config.yaml
train_examples: 78125
gain_aug_db: 10
n_mels: 40
hop_length: 160
spec_augment: true
targets: ["size"]
norm: "groupnorm"
activation: "relu"
weight_standardization: false
stem: "single"
init: "trunc_normal_002"
residual_init: "none"
beta1: 0.9
grad_clip: 5.0
lr_schedule: "linear"
Rows from block 7, named by matrix and row number. Rows with one number belong to one channel. Each number is 128 + 24 x the weight over its row's rms, rounded and kept within 0 to 255. All counts start at 0. Numbers have three digits each. After the name is the row's rms in percent of the matrix's.
# convs0: first width-5 conv (model.blocks.7.convs.0.weight, 128x128x5), inputs 112-127, a 5 kernel for each
# convs1: second width-5 conv (model.blocks.7.convs.1.weight, 128x128x5, transposed), outputs 112-127, a 5 kernel for each
convs0.15 098:127136130130141142156156157158117115128143103110121097121148158136101081118144099092128065161177178191149089118113033067116113146155136114130153153148149125101129098166152145144146137129125129119157140123138110143152168188140140129107128110
convs1.15 087:135129138148156128129140150153154157142133145173127138161116165159157124114147143147167177159159163164135157167163156164165176157142143119136157154160144141155157137158150113092086122153107122115132134120091090173180187186157119121140154156
convs0.16 097:119124123122115142144137136135119123106113120098060108147147174152152142156121137126132137117166173178146142157128111150071088080108111105108135145118095086080100097136107115127131101102112132120086107113108101126122133138107090100104123096
convs1.16 096:146146151152149157158161163165154161135105112145124105118115165147139161162128160166134117165158162163165151152157151147121117112089096137150143141144121118115112118135121132134136153133095078105141146131100131145147152152152151149151151153
convs0.17 088:120132141119103147147145147140125119095109133103085112135154179162155143145142144141126148153148196203142161141130087153078094090113126119120148141113112125105115114119107119126124087097111116144087099097113126123128127138119108132119123113
convs1.17 094:144149151150143154160157158156157162146109100136132121103108164162140154153144148173147101161157160156161151153158145148127125124099091126149149137145130127122105107156115123133130159127103086095139140131110124127152153149146152153151149144
convs0.18 093:091111137130110148140130137146132137130096089117106122121099131132153153142117133143112089156148130121100131162154152129110116137110111128144120108130116147172170152153133124123123133115121089073123127125107097100132137120113146164179175161
convs1.18 103:122116121131138106102106116132128116123119122134120127121130092103104102132149140138146142111114107104112126118111114123166167163164143127121114140155174158153149134123126141151148130137131141152127131103113120104112117111097157150140131127
convs0.19 097:108122122110099148143139140140130119099107130113046093144162166149145141137140143143132148123148167175127171163139110154071086083085132109095115133120085073074097107131093101108112107095100108138103104111108109125124111124094079080092113113
convs1.19 096:142144148149144157159158158160154163128094106150136113116132170142142163162141147164142123161153149157169149144151137137116113109090109144155154143143124115118114122140123131140135162137102085105153146136108134145149150145144149144149147145
convs0.20 092:112128132121112153150145137142131122092098133098101109124162158140134136130163167162157172122116150177154170158139128150076086070087109088117120142138111099084096130138113106106114123111101108128124109080107128150130115101137113112099101111
convs1.20 093:147160160155145165167169163157163171143123108124130118107106163155142151148129151168142133166172176170169159157161159157123136137108112145162162154145123127121106116137136141149142146120086073091140138121108145135168167157154158161161159155
convs0.21 111:154152148146145150153142136141118093144167142170152151172190156126103108105136130153176143121132137142107131136137155127111090116138131144136149145119118123155166155128110077068082151097118153142105098134148117144105141140112098110143158145
convs1.21 099:131115117123125132129132136131159138122124148152121093109114126112105106103119121133139114167153150136122145132113124123131131135161149139139118099099131109102096098095121125121136129124134129133108130120138140130115131122130148124118114116
convs0.22 114:135131116116113122128135142143117129156147158148120156155161123100119135126178161167129137142116107116125152148146110126110145158146146143127119101116168139130151154073072088107122108099148148139104118139132141143144160150151182154137143148
convs1.22 101:119115104105111128113117114128132131136150119135116126155146111109115121124119125130150155120139129121137138127126110121172146150121152137107103077091153135139129121166145129113125146157141152150152136153149154127108099122119132124114115103
convs0.23 100:138139141141152165170178138103101135122113129104088115123121109117133125096121123140157195089096095105124116136141133156087103082107131125121127134132153148138132135090103104097080089120110090119105123119130144102136133106093144121114103101
convs1.23 081:136123115098093124119107102098138109109123129121120133146142127111118110110133123117119119114110105096098128127127116106141125144151141137124112100099092111133137130128129118128140143151142133139120113122123129113091084081089107107116122117
convs0.24 097:163157148148142127143168153139117122103095122085122107114140139141135147136128087116130155110122108124130134083097115120078094089079087152152149156142162148149123122124133140131126095118124108137129108109136158124137123141137161147148116112
convs1.24 083:149144144142142142144143147140120115159157153109164153142151141126120117141120082139118115125107111125124148141147144150127145146160135137137119133126110147146144145124106118138139133129139138136133084131139117120125127112126125146149148141
convs0.25 087:104122134135125142157166168162108106136151140155127135166141161152137136141132131131135138113126110098092068074109103129133122126139143118140139138167158156165173148159159161163164137134139160154148145157163162131128146160144160150148156132
convs1.25 082:132127134152161132133141156164136151169166160145134126150155122125136140148112127127127143116121126127137149139146149153171169185153155134124125134145163148155158139105118131125117098119121114124082096095076090140145158164173143136133144148
convs0.26 103:134146153153149144130123125134121121128164159165136128169177160121081060086170173178186157096113128141142140166159156122128117111130116133131147140124116114105100094109097088082092144128119163159126107112131107137125114123105094080080098095
convs1.26 097:140140141139136159159158152149173170135112120166115099105127122106122127142113122126135132149135135126117133132129129138165161161156136160137124112125128128126122131105109119133136172149137114130137142120110108136137127129129160158152147146
convs0.27 077:136154157146144145152164142133102121142156144120121153143134093094107145163174153111155151108115130102102125122101165123088088127108095101125117131132156167175137106125136142126107108128130130135127121122150166117121121125102157152159123075
convs1.27 089:153127122127139157149144144138119142133133151110148133138154133144134128131099068120115138130119138124129134125129127120101130164169159153136120120133140151140137134129132120131126112136146129152107108110097113147133131133135143147141136132
convs0.28 099:168167146145149140146163152134118114098087095116107083079087127128136146136123089123125145112129132130126135104118111128084082100095093148152152148131162154155126127102105108109116086087090092097098093100088125091112117131132163153159128122
convs1.28 086:138142145138136145148139136130086106136137150095150138140122137132115129118125111114103120128132137144127130146158143147138141153167160118133138135134107153152154156121113134137145126143151146122136120126127119108118133125119127144152155149
convs0.29 094:137142148153134146155168174169122135148127117142111132150130105125132135131107149133090106125091106124120132151133108112099075102111081125109142135144129147151152139160136123121115110118140144125122145150128137093109131112092146151145143134
convs1.29 076:120124129131135123127130134132160144127133118145126142125141110103103095116105130112127119132110113099102133129107114145152154159156164139114114131139148141134132121111115132138133126093104136125109100075100124134120113128136136135127114126
convs0.30 094:130129153143135132137171168155113127132125151124148146137127130145139161142113146121100171121104107098141120119125113127141136121123108112116142104139166152154158152126134118104095088130136119133122138132122169100154129114140161146149144123
convs1.30 086:121115119118122132131130132118134124129164153143134123135134093100100095075122128138121134127118125110127141131116126121110150148147154155107122125141151138150148144134120129161155140135119136145115113117102140133111099106125121129132126114
convs0.31 103:149156152136141153165166129102119106106102123104116101115136098111107119116147135126167165077084097113122142116127142145081068074078126120121145139128144145134130140086092092087085113102105108115130121126140151111101103095105137129114108122
convs1.31 078:153142129121109147144138135128162137131143139145134142129121158130123121126148130116130107130122121122119160150145134132138123145154145139141127129119102121138130133126129112127131165138113133128125135122127103140127112095102123129139132127
convs0.32 111:122132144150142161159158155155122117114127158157122141133134168146121106098146172149138167084113126125132127137126113140129116116123131115102111125127087062059061088141130125116100142126118131138121106095108139154173170161115072053035033071
convs1.32 109:119118113110108112107104106105117102118133143135134139142160117115114111132123106119120115146124116111117103109115115120123134140145134133125121109118138134128125135145128130146155151129125146150156129107104123117109107110112122115110106107
convs0.33 090:177187170143133137166194151137138132113143142142125145149133121110108120107114115132103137166150136138132099135144127164112115113132141149162116144110145163154104120104114110068068130124120111135103096083092114126114118137127156155143088116
convs1.33 110:106110107111101100112108113091109103128139149132116122127127114108109115134121115128146128121121097105081119117114111114116116146155131121129124120120107129124131139121112129174176153144120135139147136139151147111102101087090091111120133118
convs0.34 095:174179162125113161170168145145097118114132115104101135117147114119147129117083091063095097129153151146140111135107093114088130108101111098068116157085156175157126132131111096105111078110109109101079093083112094091119114110069160171153120139
convs1.34 104:115121127127127129132139139138132137136126118150117121103104153120128139135122123108124116155139140137133100115128118142148137136135129116137127129120101110121110121133129143149150165139108100107159162137132139123130124126124119121132126130
convs0.35 108:180179175177179138146147144137107099110110115119098100093107094097093102107105101096097104195192191189172119119109111127099084106124120154162158166167123129125130130130137137143146113104107110109107103103110113107099100099090121128125131135
convs1.35 099:154154149147136140136131130136131149123129152119107091101123124127128133138112121123125147135125112125125150148138139156138151146133156131139123144154132132125114111133122128130158154157153142170120145121116134121137139126122143136127122131
convs0.36 084:133144151145133178178184183183121108099111135070094106106146126106119126123121140137127107101123157169172141119132120077099112128108115131109105115127113080098097116122119113115112089092102096122092088061078118097140153141115098072099102108
convs1.36 084:114130137131120131141144137124137122094114130108114105155128094107111117131121120148132134149140143138147117100102126137143131133125121131138148126137120121117123146147131154164163149134137136132161122108126160154160151153169131132137138134
convs0.37 094:122136139136132166163165166168138127143152139135136125146144158139126134146182174144146158122146150137125161139120114128115115132147118109116099100119073061051070086140125112115115132117126155139114090096116123158152155178109085052042044063
convs1.37 087:132134138137130138135134135123133108093099125133111125125130101091116125143135112127130139154146146147143135121113124125109125132148150138127124129121130125123118129149141135150153138129125135136148138110091124128137127129139144137130126118
convs0.38 115:119085059101128150148159159157137139144129126132144139094130110127123118109122129128165147133095094111140099136153145115106135137119159111052055144136131136135121137106092118136143134141146137141126128129126137129119128133136121126136132149
convs1.38 107:134140150146151137147145143141144129115124153130125136136117142155153141140146133135157150157151173164170127135124141148139154106159131137139140142154142146135136118129121124159155154122098124152152135122121128135121128137128125143130131125
convs0.39 101:150140145118131166167168167188128124131131154101117134128105115082080137112139148143168123125134162088095156134084163130107084129115114150163140100104175129158110139120121116111117127122135130149130125133132149127139154112111181099143103128
convs1.39 086:124117122109121134121126123127095116152144109060177118118139155163131119116118059153120129131147148132146111101138134112119165157167106124091141143119114142135141122156150123113123106141163127094102118137111089146145151152144124121115137118
convs0.40 086:135146161156146148156176187181117106131149147132117098098132110085076113122110107117129079140152152156166107108150131081114102127128134124148129139137146141164169150157138143150148122102124140135128105110126121090089115124123148151175164132
convs1.40 102:116120119114120112111110107108109102108131145120106132139136101109115125111106085096108132133114112113124119098101123132152146125155143132131119140137128126130142137130136148156155115119125127127129115130144156102087094109113117113111119128
convs0.41 101:153158173136117152145159157131174143164151113158154131164135122130118149146068101119084108142154128147137113129164119128173101138140119104096058110124107150173146118139128109099113151111155150105117097134097086139124127148128105150166136121
convs1.41 110:134137146143143147141140145131150103078109118123110101114131081089135140135138112093112132153128128114122138112090125153126143144118148147128135137138121126114153149117141153158164163085069116140164107092144180123116117137136134140133142124
convs0.42 101:142140120105127154155165158129162149158150130133125126159187141122123141151067115119119120139126095131174120148149116131183121136130126104102054087137129137153154129140124112113126140118137134132118125127110100130130127155147149145154151123
convs1.42 107:141144146145132139138140144129136114098119130136119113125147115113154146155139126122102130148141150149143120128098133138120119114117146144129130126131139127122134146123121141153151134101086128153143116115140170123131125133131138127126129133
convs0.43 103:179178177178180108107112113105110132122135139119113124108118105100096084102132155114113122198158150168156127155130119146102147126141159162173154167179094083092105103116130140136138083121120114138082112113114110115135105105115109096115133140
convs1.43 128:143142138135124148145146139131120135130126137139125089111116137111122136132133128124134120109106111111117148155144128127152148148147136139143124121121147146130117118145135118134166150147150142146144165119144136130137135126119152149145140131
convs0.44 100:143158142143149138170158150169129130115128133111137148104127058061112106116174177145131079150186162148165142084155143107075107101112136153166105117130151176145163143122117098094106121117118112146121129109135143138153117104109133166139179132
convs1.44 091:127131125130126140145133136142149119135148129129091161110088137169162152157139126104141110144103142130128158149136148153123114169161139147140100145147128141154131136148115102105116162133158167120122122139138081152160134142134136147142129152
convs0.45 133:072059054057072135129127127118154152145133124154139144139133146141139138136131133117110125105112104098104135131133143144141133135134137098062062105134133145154151147152136124117102147136132133134121123117108112133131123126124141147156151147
convs1.45 122:117116118124129125121120122128142137122106113121121107110135100096098123155139127132140139123123123126118118115110109111158160161145144131126125121123142149144147135125127132143153146131120134165133132133138135110109115111105131141143138129
convs0.46 098:113103084076095152154157164141151141144143102158120107127154152123114130142077102137103120142144099109140116126173137125166101131135098097089038056150139135161161137162131109093116146117124139103124120125105103129133122142143146139157150127
convs1.46 107:142143147149138142140152147127144111091118131109106109139143103131150145153144110086133139152146155150157139107103157148150144122114140142136134136131136127128150141135151151154148110079099138158151085106150159131123136146131140139142139135
convs0.47 129:144103053041074143148154152136152140148137142158145126155142126121124153116106120128124127143138111094114119123153127136156114133115125139118058079152129146166162139132119109092094148127140127124122103124104104137128133122122133144159162142
convs1.47 120:125126136132129110116115116109132117095117117122110093128134098110141148141131138144126126140126126136132115108094128130148149145123148134118118117147134137134141131117132147158166152124094116148160155143147168120111115113115138136132129124
convs0.48 080:100104105100106136137135133132150150150160155102107124127121137130128137146178174141162143107114124111105174176147169154130128139162147086104097124111136144136135135115124121116111130139144139136121132113127122106117122137123156167161161166
convs1.48 119:112113114106102097099089088083103107101117127113128101124139121112091119111141147163168148105103118120133082097087081082134154134126131108116116104104137131118112125155128114111124132149141146151143153151133141097108112101091121115109101108
convs0.49 083:105100099098096123128130130135130142137136164102109109106118177181172169174146166144150151113130139144131139158133146158125115127136160101103111098102131127128128129143138140139144119125124107139122127116112136127131129124142151144144149155
convs1.49 099:113109101096086109103097094093112149141128133102139133127112142114095116108143143156149156140142140128128122124107077068123135145132135121121131119129120123113105119145116107099114138153141133126142149143135151111118115107084102105106112111
convs0.50 094:134141153149152140157177147115128119117139142103122083106134104107108125132099106107132160117100092116148122117139144168102114103111122133132163152125174177159127130104129117103092125120095092126110101090124149135127124148156165167142107115
convs1.50 102:109106104103113118124115119109122104131130136091125138131125083083089088111114098134126125129108084091091125116113103106139128129129120119122115113118092120142151140114111115139149145138151149159123079132146129110099104110115090113132141132
convs0.51 094:137149158152150126136143134132138091094085129150107103113105133118110107112119119097105142122117112092110080056072114135110078122133151131123149127149157147161142138130127128115107127103127111136104103105096142108092094100132168152155133125
convs1.51 097:134132134131142150143141143148132128129115119126146132148126078094093113117144130144122128136119129117115154139127132138129143154157135164146123142126140160162162148105111110114108165144144149150121111135122116126116136125125148163162162153
convs0.52 087:120132142152148135141135138140150127163164129176133116153153158149156170162139128141140137151145153155159159141137140128211156169177192140136104112113105130163170143130110110111107150111131135120106090131116084160132178173169125134154159133
convs1.52 109:127114112124129105103104115124127138143137141150116107123131121107107119132141176152143134111121105111109128123114106112133129130123124115135132125144152142148133120127130125141147160160148145153151167162144147117111108107093132127125112114
convs0.53 070:100108111111107129130132133127157158160140151120101113103110130126125136140145147134122140135132132133126159152159133135187139139109106105097101112105148144150147143139135138127120150125134120135131128117105121158136141127136160156151147152
convs1.53 088:118124124117102116111116106106124124113100107108113102107110134134133158157175145158155171108115126124141101100087070085121145122140136134126117118127138146121126112161137106107102185159166136159171164162137141119132132130114130127114113107
convs0.54 081:113108099093092129133133132131157146137138161137144129120134128162169169169135142133126162110112126118111144142136141187114113123142173097106120119099143148151148148105110113106116125134126114139124126116106118139145137104146157168172168171
convs1.54 096:110108113106102110106110112120115117137131117112127110098080142135101107110123123143173163128137135137149113099104085089124130117101121106124128121116111134115125135132100088128136171166160139136149160173141161130128134117082106115119128121
convs0.55 087:107140162151131147148168159135127139136148126148125128112119160166180169178108116112086114172142083107160137112132121112142156129135103127125101106142109134169150133122125125100110096121142133111099117136105120107158106100134135143172140116
convs1.55 103:125114115119129133128129136126124125116117122105142095117127099092101108109123140143138123130129137120120135135111109111122114125123130141138129136144134144134146115134150148143146142135136147142127128148129161131109105109124122134130140112
convs0.56 105:143156156154160138146152124114149118116125126132105120136120126121109118120131128138150180103101103101121116086120161157086088106135160124133131141149153157160141132087110112094084123120094094126093098090099141091097092113145146136145133129
convs1.56 100:138129122116128148148138140137149131143127136123142128134134082069076091112137107137109120148128115114101155142125123124188151153137135155154133131144118154155157153104113111123114165153155145150119097131129133144130130122111128152157155150
convs0.57 099:132140152126123144158183167152106128120101141102142161130129123133126137127122106110102168157153165132153117077084098137104083107087113147158175098152160159162126135105128137131126092129129114149116120106109160114149142128170156149154111122
convs1.57 102:162156154159168168168166179168138131165160157087150129137148144141138138130134121158141158137143135130144187165165179166153145150139136161114141142138146159144158157091082089119120132139149131139079070125089092168158159173163153156148164160
convs0.58 080:120120123120119172185180178173114111125129133105105104110142179175168152114169130129148135140175185211185145141116114152113128152157121136132154139124124146140129116147136131136137116134132138114129125111118091141122148160109143139131119112
convs1.58 088:116117112109108113114116116121099118157133132102104139135146124110090113128112120141142124145144111102102109131137133121131109129124124123128111117130143152156155147146126111119118143126150147132150148151140139103126124122108121126120116114
convs0.59 106:126142148150146158157152146146128126114132164155128110105146179171146119109137147135157162099094104128154124137122118151118138127126164099101121140150086087097098086138139134129116148141137138137126100088124123154174139159120076062063061053
convs1.59 103:118108105105111123119112114113141131131131144120111116105150102089088104146113111120129125142121108099099119110106099106126134135143139139128099095117118122121122127119123123123129167155164167178131110104098113118114105106113122118113110111
convs0.60 093:142158170163163133138150144134168129120124138134109116131127112115112120146149149124078143132126139120141103075094118108082045073094161112121149141160134134148122119102113128118108135090091089129101085100089136074062090112164151138147114117
convs1.60 093:145140138136146167163161161163178135132130136127155142157136116121113118123134124148139149141137135126119175157147152141181189179171152166147138151138155178172173161104103106114111177163149141151128105127123133171163165137131150172169168159
convs0.61 113:139150154160162135135145144121112103100159156149119119117113118119107104126150127106131140131116100089089113114114163143134108112123132126133126141155150161169152139135129121105083134108091126153112084065103124113098085087101156159158138117
convs1.61 108:124106108118121140126123123122128141119118127141142126154143088079089123123111135112106127124114097106106123113098092103130123145161174145140115123135141148148141130112127126123120133163149139160114123133114133122119113119132140143144133119
convs0.62 105:135151157162166141141139137136161121120121140134095120120110101102109119134144130128099129131139142124122108068085098121104078122149184129129129150165133130146141139104115119113115149103105106148092089091093135081094115132159140131144131120
convs1.62 088:164159152149156175167166166172177143129121132155160137170147130128131145141141132138137163156159155155130180165158164163179202190192145169170159153149148164162168160105106104100095166147135137146120118123103117147157166156146158170169172168
convs0.63 090:107099096094095129130131131132150151155155161110116122114116145152160163159158157151146138102115124125120159158156159149121128144140138095095097096094144141138137138129129130133132127132132131138132133126128131124131128131138158153152155153
convs1.63 105:118119113101091096096089085074104127125119124107125134129126122108100107115168160165165164108122134127130097106096084068128143144134129106110115118127141135125105119144120105112124132143154151134151146138143156110112115111091109106106103109
convs0.64 115:121093055074090158161151138123138125123111123130088078116142124130129132122092094106127143132045044091138150147121123147130108110108129108074080148139142153152155170138123104089100138099108108119133115111100107159108083105091125142141144163
convs1.64 101:129132133135136132132136138137144133117101125149120116119135130119139150169141131140119112150138130128134139134134116132100100095091108135128124121118128126126121133147132139140157177131116099168174157129135175128126124134134135132133129129
convs0.65 100:146121106101101149149137136127122119095127122076092106128139107127125117117093084079126133158129149161128133144086115162106110091127110106065112132097141164119143149137117105112107096104096124118106097081126095130104117129075138150101125149
convs1.65 096:121124129133135125125130133136134145136114124162123127114118150135134136134134151141121125154146139136136126130132116121115113110134120119122123121110120118115104117149136133157164166163126104110150178142117131128141149148146127125128123127
convs0.66 087:145145158163166159166170171173102095103128123115083076108122134142144157184157137116104101168179189171148108093052090090097110131144149109104141172165119121144137121128117118127136129099109108136111094103116133095132131153154138136147128110
convs1.66 089:147141138140147152144145151154157145146139140147137141135135157160146139120136134135147161141145160157140154150148151144178199207200188134137145148145139135138145137114118108104093137124139121119121119119118106150162160152132138127128137147
convs0.67 112:163167169170170117118121121121104103098095101100101106104105147155159161157121117104097104229229229230236099100090086093134135132118104157166162163153117117119120120141148155154147114110106097099121119115119118147151157153149110102099100111
convs1.67 101:172167166167171191187186189192152156161174190125124130140148142145155160169133134134132142144150139129130186187186189193130134149151143159153132131130160162162160155114098093086094141161158154156122149153159155123124145143147170171169171173
convs0.68 097:159145118119120138151164137103136143139149123107127118138132106130153138118114086109106149147155170155142126124150094138114131129131135126076067111115102129131098138109109113085078122136117134119117101103082134115143134126135105129131092127
convs1.68 110:123125127118105115128126128111123104121131142117111117134127117145137133113144107127116146143130123127118144116108121139095104116135108125114112110120104096092096110117139153158157153137144128135161138119130155131132126121116106109104100095
convs0.69 091:137154157153147165158157145138129111127123153115093076099144125122126134123134133099142167117125151157148135132124078129123098128095147122126108136124144152149153125134127110089080136100117113141116078081121121149119120103106137109117122110
convs1.69 102:115123126134129114115118120120141118103110125132114118115135114104108121127134121135139118132123118122116122110120119131138143148161141125117119122112120118110107115158132139154155155131115114141179156125121141113125123123132116115115114117
convs0.70 104:152146164135143158162179159151105107126105111092119138133129090093094120094098127137131138134125160110124112109092116116095079125092097121133151107123158149150136139107117118094083109099116080102110114111122148111148151109103150135147133137
convs1.70 098:102100114114124115120122134130135119170142120068139114094117139148135118112123103148116094118135149133132118099109120110154171176169134119080134134103096100099105104143125127148161136143165128117132122162113118167152174154152108105103121121
convs0.71 085:150142126106100089096108114106139139139146143131136158186172158124100123116180162147163178157147171138130178152127141152114135171148145133146133119110115113114128131092104090091108124123149146134100105106109127146166178160151130123118147117
convs1.71 093:128136144147143137141145143143164173169141112117127124115104141133115119138121135169179155147154152137138142149151149143137153121092064130145153128119124136134127124139113118145160160169162130114137154158136140111125136129123132140141142137
convs0.72 094:165171171165161160164166160158126116102138101089090092066087102110127124137163132092100102151150127117086122093111148094063123115150128148125128129137142153153151140141132122101088127096093127118113103090112107070114077099102154160163157132
convs1.72 113:125120117116117129126120118122123127120125125123119131104115107123129112111119100099107106133120120128118113110102103109167175190191174129126106115124123130133131121149146133134132121118128139125166150146142135138145146138131124132132125122
convs0.73 158:093087080077076135137136129126134133135130121105119095085086135125124117107104110122131117117078048050078142144150151135112112120118110095069064092132165158162169175143115095106117127110116116105125105113108104118101095091083155151160168172
convs1.73 102:156159156150138163160160153144175156112106115106095107128125141147176165169148137138128141155153153157154158157143149161104131148151121160156145132119114105109132148135155161160149119094080107139125111100139141163152156165165150149153153148
convs0.74 090:123126138136132167175183185185089100128138138099098122144128138122136174173159122100084093156172198174132095067027081116096116163167121106119138138139117130143136127140128129132135121108139134131116108118126154099137179173143130136141122100
convs1.74 093:160150151152158163156155157162135148153151149138142145164153165168162158137142141137143158148156167167168153158162161160174194211197185142141153158162146146143145148104110105099090108117131107111105112110105095144157161161158151140136146156
convs0.75 086:167171162160160156166165159158124123083127110110120095056091100099133138152181141108108100135168130142141135110150152099037128095118143156130136155133146160149156137152144131110101139118091114129132113090135128090137069101116157171159165134
convs1.75 103:129123118122123126121115116121136131129126130118115126103114116132140117124133099112107098121101111116115119119103106116167156186184169139127105130130121133139139141145148135134131134118142142144145125146142110165156154154144123134140134133
convs0.76 102:139150175169171126125133133126112140081087104100100099113114155155150127123105152113113131206199213194207093138091088093132186118097083144173179148148122114120140132122128133132119117136096088087118125109114123161176151165143121107082094108
convs1.76 090:175171166157160159160156167162158124146172163132109125116139162137179182191131136132135127129125119121137178171160188172157162132148131149133125115118138135149144140137128124109105138106154162150112126112139110156155163185183158151157156148
convs0.77 087:164167161164161179182174150133129118125142119111089065080111104110125137155141117105149157141127130133095112127096159147090116134134105110129126148129139150149151154118122104085089133117119147119100080092137118099076084105067141147148154163
convs1.77 105:119102101105098111093089087089117125103092121106121103114133113102106101097126113111103115121107109113108106103080074070145136156182168122126100085098092109119125114141146136146169141126129133130138136136143150133135133127123102105108113101
convs0.78 123:107107069060087141148152149139137126128115109125110113115126130119126129122081093113115132109080026040127137134130121129146115119109084109110088099143152161163157159146133113093107125105107107096126126112095108131131107106102140151155146143
convs1.78 104:133132136135132132130135138126144129115115124122121114115130131128141151165127120117119142149134140137138135136118127135104104102098126136122117116125118119114114119142141144151153137114100124158153127144177185137134138134133126124125128121
convs0.79 135:101091081076079140143145144134130128128131121075085091088087131122122128119098100111105108090076059052087137131131129123110114120120108086085082090146160164168171172148120098101116113101108112099109097095096101097084093093086155164167163158
convs1.79 108:138140137136129146148148142131143144129118107100098099108122142143136140144112125125124133145139147143143127135136144135132161158142131129125126121109103102099107118162159157153146151128120119134137109125151156140142143144155129132136141138
convs0.80 090:145129125119096122120127139127157144140133148172154131113112150156153132121110119132111127193158145113129130134125118135136133149143161133115108127138131152175181159137128133135135134114105101116126096108089096153140136123154143150174177147
convs1.80 120:132137148152149132130131137142158139115101121140143142154156080085127162165149153164162138101092089081094148137136133135154138140134138152148152150163163158165168146099099114109106141112118144184116146137123139128114110124138162159159156142
convs0.81 085:103125136130144140140164136118151144112135117105120136136100158155175183156156117125130180201164164130149188107105142162102112119120102117094094138158143145173124132123136152134120122127147154126131130139115139138152142156108156146184127127
convs1.81 087:117119123118115114120113114107108122122123122115156114084141135146118124118116117188124126147133129126126124121120112113109137152134116139129136138127129163132152139170131121131140147122130116134137125170157143106116116078084118148132137107
convs0.82 120:144152148146144150150153159162154142133131146146133127118127132128122119114165155149146149107115112098107192169171172170119108113102118147161149139142142143146149146142145145145140147134127120133144130132134142131120111113121130126130134132
convs1.82 093:126125120123120117116110106111116097124131131129122136134148117132101106116113088114134132107097104110124138131131117111160180163157170142134125138140158146138135139152119098099121123119120118121106094114107113116128122126135142128117114120
convs0.83 107:135140134125136150152151131110141150147143146129124143144133112124115129125156129126176174149158168165151145141126156166135155163136155097100073108112147150135115125075080077070076127145134131140126106085111137135158173153141150147129111123
convs1.83 099:134126109098090122122109094089102106128150146100106154147108146128123119109149136134150144152139121120116120138132113108127126151153147145137118120109102106143156149133136132125135137133134141137129149146187178097113121112100116103125133127
convs0.84 087:131157160163155169174172169158149113121130118159123117134137155158104100114211139160183143088099112127121164138119135129108087116096091136125127152149071083093103091143129117129118138091104138118136099117150105151113152131084091070071080074
convs1.84 086:135126119125122127122122119122139131119120142160103123128147123112114118140114114094136130154118130128126125124114109110137128135147153129147109105124139135126112125139118123132144139137142135162132122081070108118141126111113122119122116116
convs0.85 110:157155156151150148145143149155145130127129131139133114128134133132122118131172169166158148132124122109108187166167160166121118110123129166159171143137133139148151149141140147148145142130119120137137129130139140118108104122119124128135134136
convs1.85 095:137135137132127123122123117117129118124132142138133144150131126126117133123135132142143144107112117106121147144141133125166174170172171142155148157151172158153147136136110092096109129118122126114126115103111119130135137137121147135132136131
convs0.86 092:135136142139143155157155159162141128099098110142118138147132173176169151136156150162155154121110122121128177166145162167116114109108104123124125135134120126128125129154143144136130127125122109108128128130124132129142136107095095100100103121
convs1.86 093:123120119114113119110111108114114116129121126127128146138135156137100124135152132134148130119121121123131106115121109099171174142153145119122138130148151146137132130161127112108121163143116131137133134136116119113130132115106129122107105105
convs0.87 090:162162174176156138145151153165124150174161155155144147157129163136136124132122154145147131161158156151149137137124139142134130164163147148147144128162130138165172155124103093101098116126132137122117108106089094130132160137136142129160174153
convs1.87 113:128130138148147122120129140150150120101102122144127145155150092096128152152149150161145132104105097086107157134143150155138120110133126141152156169148151156166147119101114141143120121139125144159119136127125159131127130131120150155159147136
convs0.88 093:157161162160162120118124133140124118123143104136124156150119135117118127127159129144138154123145142132126190159162165140100107137162102166165158172147175171162152164121117114122116111107118144108125119140114138113150157152146174164150145156
convs1.88 094:149146146144145159163148143147112126154161159118150131145168126133136135154162160165141139133116106126125162155157158156146173154147143150140141120128143174162140144126111097107116104121124131132104117135123126145125153146116159162157152153
convs0.89 096:186179153157152126133169130087137129129110114095105106124118139140160160128094087115102138107127136157167136109128103139112125144107110141109135162131158160156109112113117124119120127117125109119115103105102127138134145150142160152148099106
convs1.89 098:133140147139143146150141138126110117157144140107141127125125149131112126148127107149137142142127116133128136140149136148125107135132141119134126133142094136132142145134114125143141142129119120113134118138166141111116121117134120144143144140
convs0.90 087:147153161147137148164180159149117139146126123094133134144119076096104105110144132126142144114098114118105129114121108134101109107118117145151163121123186172152155152103110113121119096132129135107111120120128138139153146157128175153120110124
convs1.90 090:129121116116121131130128126120106124152157128123122124123159160140125119125116122141141163140113093097105143146143131131144137143130137146125147123135110109125133134138115105126124123143157145144108098110119131159160164158146116116128139144
convs0.91 096:147174182168153161160140130134148152147135152151156140125114152147135123119142137131136132139147152120109141104091161154143130120125134153139113141186114139164166134134128114102104141133120106135114096075087104150130114108117128147167174131
convs1.91 129:150145146152154145131129136149152144110100104142143126136137100101114146162144159159158134100089100105079164157149145152143147152154146156152154140143158159152155140082093098103093152139132135159127128127123115134137137130133164167160157142
convs0.92 090:110125134139145159163170165160157140135140135155156122153126162160155128111168159151167156076099098113146130127109110134136098113087111101121114115145107093074092088155156154147118154137143154117143115111119122161148148150106100081052056055
convs1.92 092:117108103099100109105098094094107099128136148125121143157156123107093111128107074114121130119113112109105105108114105101139125132132138122114106123110116119122131136130123125143143153131148145159129108103101113110104098101104103095096098101
convs0.93 102:112129141130118127119105082089167163130091128168149167127109163147136141141150155119093109140173147101122142099108100113137098123115165124119071125161121145165163150149147150142138154153146119148151137118103145138128122107149135148174174158
convs1.93 115:132141142142144140134130128139176160130130130139133119120158131147146148173135141150140141127110120123108152144141139137189179182163149153143144146142169177163160143114114108113112159115125119138126125117108112162149153144137150167157148136
convs0.94 095:122121112110120117108091085094175157143112106181141147152113163134125133134147142130088143150141135122138127116122098152120104123150150125090067110138121151170166152119109107111118140121139116112114103101062105123098113121139136155170168155
convs1.94 120:145148146149156146137130130142170158129117125164136117136156112093101144169164167149140148119099102099095155150144146149159161154153137160154150150158159171152154147096104100114121165132108116150122124116121115142138134139137152167158151143